config = dict(
    encoder_head_dim=16,
    encoder_layers=16,
    encoder_positions='learned',
    fusion_encoder_layers=8,
    fusion_encoder_activation='quick_gelu',
    fusion_encoder_mlp_ratio=4,
    fusion_encoder_fused_qkv=False,
    init='trunc_normal_002',
    residual_init='none',
    adamw_lr_other_params=0.00089,
    warmup_steps=340,
)
Rows from block 2 of the image encoder, named by matrix and row number. Rows with one number belong to one attention dimension. Each number is 128 + 24 x the weight over its row's rms, rounded and kept within 0 to 255. All counts start at 0. After the name is the row's rms in percent of the matrix's.
# v: attention query, key and value (stacked) (encoder.blocks.2.attn.qkv.weight, 960x320, the v third), inputs 0-159
# proj: attention output (encoder.blocks.2.attn.proj.weight, 320x320, transposed), outputs 0-159
v.116 114 [151 127  83  92 121 147 137 106 143 117 167 100 123 106 128 142 122 130 121 133 100 107 101 107 130 175 130 145 138 177 139 109 127 151 111 100 154  90 107 150 145 113 136 110  98 132 134 120 105 149 112 146 128 172 124 179 119 122 134 123 144 107 172 123  83 154  70 151 166 169  78 143 121 121  85 121 100 105  59 172 159 179 136 120 102 134 146 138  75 115 132 147 129 118 130  60 105 101 153 139  99  98 163 120 126 110  73 122 160 106 121 102 102 112 140 152 134 108 147 109 133 152 113 136 124  97 125 116 132 159 113 158  94 114  95 104 128 147 167 117 143 144  93 131 127 129  98 133 103 160 117 145 128 127 147 141 145  96 124 109]
proj.116 102 [ 67 136 112  98 175 136 140 133 160 148 138 107 114 158 136 100 119 154 145 147 124 143 110 138 129 104 135 143 142 113  98 122 119 140 125 138 106 110 132 143  97 122 134 115 164 110 124 133 118 121  97 120  97 103 128 117 141 155 101 149 117 136 120 105 129 120 198 159 139  97 188 159 118 129 169 133 125 150 141 122  49  72  85 153 110 164 116 156 112 122 142 131 141 134 119 178  75 101 119 157 138 150 146  95 120 122 126 155  94  95 160 166 119 112 148 145 147 163 144 149 135 115 166  95 103 121  62 132 120 117 139  77 164  99 150 124 120 186 101 112 145 170  84 141 137 112 113 149 143 123 115 119 163 141 132 109 153 118  83 155]
v.117 106 [131 129 126 117 177 129 155 137 138 132 163  92 138 111 168 122  99 146 136 159 154 151 151  94 117 154 108 123 130 127 173 168 156 111 102 181 150 161 127 115 110 119 138 112 116  94  91 139 130 127 164 116 148 149 153 127 158 111 139 132  99 160 123 125 130 177 132 128  47 101 118 148 134 101 152 147 140 129 171 123 122 112 138 112 131 115 120 130 128 129 133 108 155 129 110 133 107 152  75 147 155 126 140 157 146 120 118 140 114 122 123 111 159 156 143 108 133 104 133 102 157  96 111  93 115 148 112 146 145 151 134 140 150 112  93 154 150 116 107  95  96  88 110 153 102 128 122 109 150  58  98 155 165 147 110 142  92 151 144 130]
proj.117 104 [ 98 107 189 139 145 141  90 143 166 125 132 136 133 147 128  90 196 145 166 151 112 120 138 103 123 124 137 154 125 128 163 113 123  98 147 134  92 125 140 168 138 106 141 105 129 156 124 133 117  85 115 114 120 146 133 144 100 136 143 148 106 103 136 103 158 102  59 136 183 108  78 112 159 155 104 101 148 133 121 121 101 134 160 157 119 130 109 113  88  92 126 108  98 201 123  99 121 106 109 143 107 120 109 128 149  88 103  87 134 118 134 139 127 147 118 112 178 146 144 102  92 139 123 116 188 124 149  88 120 150 141  90 137 130 134 121 115 137 171 141 190 139  89 138 131 121 111 157 108 113 117 170 149 125 117 118 138 134 129 152]
v.118 124 [162 144 128 135 111 111 118 123 107  83 137 192 124  99 114 155 145 128  99 132 146 107 134 124 108 129 145 153 142 160 167  77 127 139 111 132 116 126 167 123 132 138  91 150 113 139 136 135 114 144 154 114 138  98 138  91 132 135 154 107 136 139 158 111 123 123 115 144 150 175 149  97 121 144 142 145 147 111  92 125 113  80 143 110 164 112  94 163 104 122 111 124 113  93 133 147 130 120 127 137 109 138 123 138 135  78 115 116  94 100  99 112  87 144 145 105 107 129 135 124 123 141 200 173 186 118 104 170 143 161 134 128 135 164 115 154 129 129 147 168 139 117 151 117  98 119 106 115 130 149 161 149 117  86 104  95 131 138  98 105]
proj.118 113 [115 120 146 143 144  99 114  86 154 120 102 146 128 109 115 157 148 153 107 132 119  83 105  95 138 139 101  96 140  81 138 139 161 116 105 130  96 123 155 138 143  84  92 130  98 159  97 137 154 136 104 114 158 116  99 126 151 110 144 149 112 130 131 119 115 118 197 116 124 140 111 109  71 136  90 115  90 138 115  94 172 126 155 151 103 121 153 111 128 144 104 166 145 107 137 144 130 156 165 142 140 155 174 135 124 236 134 146 121 147 165 157 124 118 175 171 139 112 136 172 130 149 102  99 103 136 110 135 150 136 118  96 169 157 133 112  85  84 104 149 134 108 105 107 107 131 118 143  30 120 155  94 130 156 119 138 102 128 160 112]
v.119 104 [146 128 161 158 107  96 130 123 104 157 164 139  88 141 104  87 154 145  93 125  93 159 123  89 116 125 135 115 161 161 104 147  80 105 133 133 141  79  91 107  98 110  85 161 121 129  87 128 125 137 148 157 132  97 147 122 138 162 119 155 107 135 124 104 124 149 123 155 114 150 162 100  99 117  94  73 117 100 143 194 117 116 143 125 154 169 116 140 143 172 100  85 125  88 157 127 133 120 132  90 141 174 150 138 152 112 147 129 106 106 125 143 156 142 157 113 116 173 164 118 132 158 149 122 115 139 119 101 112 141 126 126 112 112 132 109 137 124 142 162 125 107 117 121 130 110 102 142 150 172 103 145 112  47 149 174 149 128 141 101]
proj.119 115 [ 93 128  90 123 106  80 161 153  95 149 127 129 122 137 134 174  49 124 125 165 174 131 141 114 105  67  89  88 137 125  97 163 128 186 111 146 121 136 205 144  84 129 127 138 128 108 113 104 143 156  94  83 131 115 129 108 128 121 133 108 169 122 127 132 131 138 157 170 133 122 105 169 120 133 160 115 111 138 140 109 114 161 111 116 116  81 133 145 133 118 118 134 123  90  91 142 125 159 124 137 155 125 171 132  84 141 116 113 126 150 141  86 101  98 128 118  68  83 136 120 161 112 131 149 108 103  98 130 115 110 143 118 105 117 136 125 143 135 117 100 121 120 199 142  99 149 126 107 131 146 100  87 165  86 148 125 138 124 115 131]
v.120 115 [132 127 163 119 138 102 106 138 145 103 139 112  82 161 128 123 113 148 119 129  97 130 136 127 145 111 161 107 142 169 113 144 165 137 140 147 142 174 117 143 155  97 155 116 143 109 149 141 130 107 137 114  75 178  99 110 119 132 128  92 129  86 115 120 109 126  55 139 150 141 107 113 135 163 134 132 115 150 122 148 107 163 106 144 127 148 127 124  81 152 121 158 151 149 156  97 157 102 106 131 157 128 114 121 113 135 156  99 103  88 128 102 135 155 134 183 159 162 151 121 105 104 159 147 171 139 150  91 145 108  97 130 134 151 139 102 156 101 146 128 162 101  88  90 112 131 123 101 150  95 128 142 114 127 137 115 150 150 113 115]
proj.120 101 [172 107  97 125 129 174 133 163 135 150 140  98 107 118 154  99 138 131 115 121 101  72 106 116 137 137 157  89  97  73 135 150 118 152 157 125 170 121 116 151 132  97 125 112 144 135 136 131 117 159 159 130 148 110 126 162 111 135  94 122  99 123 123 116 113 159 212 118 111 141 100 142  99 143  88 122  59 137 151 172  90 114 172 132 116 117 107 143 120 139 128 132 126 148 162 147 140 141 154 137 117 104 146 108  86  77 165  94 134 125  68 112 108 137 162 157  86 106  82  81 135 148  98 137 127 148 135 140 139 137 169 123 115 192 124 137 167 154 145 130 132  96 102 164 107 149 151 142 115 114 131 176  94 159 136 138 119 118 147  90]
v.121 116 [145 194 111 118 139  96 146 132  77 126 148 123 141 140 155 121 121  95 150 157 109 107 112 171 136 127 136 153 154 133 162 117 114 108 128 117 118  78 124 137 110 136 101 115 166 149 180 162 119  94  58 126 102 121 141 146 130 105 141  81 130  96 144 120  84 134 128 117 183 138  99 102 131 117 204 163 112 133 114 187  84 162 116 141 151 150  86 143 131 111 136 126 120 140 155  98 135 137 163 141 111 118 135 102  98 117 153 107  89 106  89  96 105 135 113 125 131 114 145 147 118 130 129 124 146 138  83 133 125 114  94 113 157 140  94 144  90  94 139 144 103  72 137 166 114 112 104 166 106 129 121 143 152 101  98 144 180 132 117 106]
proj.121 099 [ 91 150 105 123 178 133 132 126 117 121 116 100  84 135 141 117 111 163 112 145 130 107 124 109 159 146 138 121 117 100 114 107 162 135  82 148 134 131 142 112 149 129 125 104 113 103 124 130 168 106 117 119 123  93 144 139 116 104 104 147 157 139 129 142 135 152 186 106  59 124 173 160 104 126 109 108  89 110 116  95 123  60 116 148 119 125 125 126 154 136 130 110 140  78  84 208 132 119 139  98 134 147 129  98 141 189 133 127 135 136  90 135 119 126 141 142 138 145 154 154 146 143 102 155 129 138 110 143 134 135 176 159 126  87 142 106 163 132 134 138 134 121 131 157 116 101 112 160 121 134 143  84 108 158 112  87 103 164 139 122]
v.122 115 [123  86 131 116 149 181 117 125 128 147  68 142 120 145 109 166 111 129  98 141 139 149 104 139 138 110 118 103 145  92 148  92 162 120 158  97 106 105 179 130 120 150  92 175 157 125 171 102 107 165 142 158 187 113 132 130 142 160 101 155 129 119 124 113 166 134 141 130 163 131 115 141 153 116 108 185 143 122 143 157 153 150 131 123 106  70 125 112 130 109 129 152 141  94 139 127 140 116 105 108 127 149 101 102 159 155 108 139 132 116 113 145 135 124 112 105 134  90 117 124 144 151 116 120 113 145 145 149 117  94 137 130 118 137 146  96 112  96 137 110 151 170 197 146 117 119 138  57 153 149 151 115  73  98 101 160  86  83 109 137]
proj.122 106 [139 120  74 146 129  59 122 134  73 144 112 111 135 101 165 157 132  85 122 106 131 175 128 144 150 111 132 125  95 114 121 160 133 138 135 133 105 125 158 118 128  91 146 120 148 162 159 113 133 146 150 114 143 184 104 131 152  77 161 157 114 139 148 126  93 143  82 119 122 131 157 116 121 131 120 109 134  87 106 129 161 137  89 153  96 162 155 109 160 118 119 123 130 111 143 110 114 153 126  84 121 119  78 123 100 185 121 132 120 134 132 144 123 140 108  98 150 139 130 130 112 122 157 146 119 145 165 141 137  73 138 124 190 107 138  99  87 120  94 132 116 151 140 124 136 136 107 103  84 160 144 111 149 152 150 117 119 138  88 153]
v.123 112 [169 124 175 134 131 110 164 142 114 141  73 127 120 141 158 136 159 178 104 121 111 110 113 142 104  93 116  86 128 151 109 105 129 165 123 118 132 115 123  86 133 158  97 151 107 113 148 127 151 134  61 114  89 118 113 110 135 138 130 140 105 115 116 122 106 124 114 137 183 145 136  86 141 126 190  74 114 154 131  88 151 148 108 109  97  90 138 156 171 144 130 114 111 143 132  93 184  98 149 108  99 144 100  73 141 147 132 175 108 132 102 149  97 131 133  94 111 155 150  86 120 152 153 163 117 112 108  87 131 109 117 110 115 117 180 130 130 119 133 141 131 123 121 161 146 157 176 118 115 159 149 110 142 129 146 139 167 105  97 155]
proj.123 108 [121 149  62 158 139 117 108 102 124 131 156 126 127 160 106 136  89 102 141 131 110 129 131 126 105 180 153 123  85 144 123  97 175 130 124 146 178 113 102  89 171 173 102 127 134 105 139 148 135 171 111 120 185 172 131 132 134 102 135 110 103 132 124  66 159 184 112 143 125  96 155 140 110 118 121 136 131 137 119 165  97 176 177 123 117 145 132  91 119 162  99 140 145  67 167 102 154 128 120 140 121 106 150 113 111 153 109 152 127 117 101 121 118 120 142 143  94 120 131 138 133 155  87 125 109 135 127 132 131 114  95 117 108 142 173 117 145 187 137 108 117 111 127 150 120 116 149 105 122 122 161  90  77 142 151 159  82 141 123 154]
v.124 112 [134 106 152 149 117  90 186 121 155 127 192 135  96 115 138  88 143  99 132 142 105 143 117 161 140 146 148 119  96 105 133 121 121 141 155 112  87 166  89 105 151  89 115 113 103 152 126 126 130 118 119 133 140 153 139 108 106 130 109 136 140  89 144 164 103  95 122 109  95 141 156 145  88 154 168 126 126 100  82 140  95 135 147 139 149 112 130 152 124 117  83 130 148 157  83 129 127  68 118 155 121 156 137 117 195 148 141  97 119 117 155 131 160 107 127 195 119 121 132 133 136 106 155 145 137 171 113  92  94 128 130 152  93 133 108 127 184 124 157 142 128 133 121 124 123 113 164  84 131 173 134 189 108 141 146 136 172 126 101 101]
proj.124 107 [109 107 140 118 144 115 121 101 114 131  81 127 132 107 118 117  99 139 129 111  99 135  99 134 113 141 123 138 156 139 112 119 127 135 133 120 135 135 113  93 130 117 154 102 175  82 115 133 132 122 128  88 115 102 127 135 140 111 140 132 157 119 121 146  98 152 154 100 140 163 103 121  86 149  72 144  87 100 112 151 111 151  84 121 137 134 135 159 124 106 137 144 137 131 157 129 132 154 150 147 107 145 159 125 130 138 134 166 102 146  67 118 120 100 137 135  95 159 174 104 153 125 124 168 132 133 137 124 142 111 146 125 129  78 166 149 121 161  83 125 149  84 176 121 120 125 117 132  69 130 146  67 128  98 151 137 143 160 107 155]
v.125 103 [130 150 135 121 168 122 129 121 143 153 122 182 124  95 129 160 137  98 105  92  88 108 148 155 157 166 168 127 158 157  95 127 138 141 135  83 110 113 184  73 106 107 111 148 107 135 112 109 123  91 123 140 159 124 154 118 101 112 105 141 104 130 116 115 119 104  87 174 163 157 147  97  91  96 148 150 149  81 123 102 102 135 136 136 128 134 122  70 164 176 129 145 145 116 116 137  61 118 114 136  99 177 140 132 157 112 135 138 144 140 135 124  92 129 110 109 123 120 107 172 121 145 129 110 159 137  72 139 192 125 182 115 129 108 143 161 139 102 175 145 133 103 121 153 140 112  72 110 138 133 132 127 130 142 159 122 112 101 133 120]
proj.125 101 [ 57 120 111 116 131 115 207 158 127 101 126 121 158 120 132 110 104 139 150 140 155 139 145 113 130 132 103 110 154 121  98 120 148 105 130 141 147 133 185 115 127 158  92 113 138 140 137 128  92 117 122 119 148 116  79 122 117  97 187 138 144 122 135 143 140 105 160 119 121 109 117 125 123 134 175 105 158 110 124 152  96 105 139 159 133 120 139 109 106 112 140 181  88 103  90 150 144 164 146 157 140 136 102 110 185 156 111 120 111 127 144 138  91 108 122  97 159 136  62 142 130 103 147 101 128 179 121  88  99  91 151  94 167 102 138 143 154 147  89 125 139 146 122 112  92 105 119 106 140 132 146 160 121 140 134  98 167 181 123 136]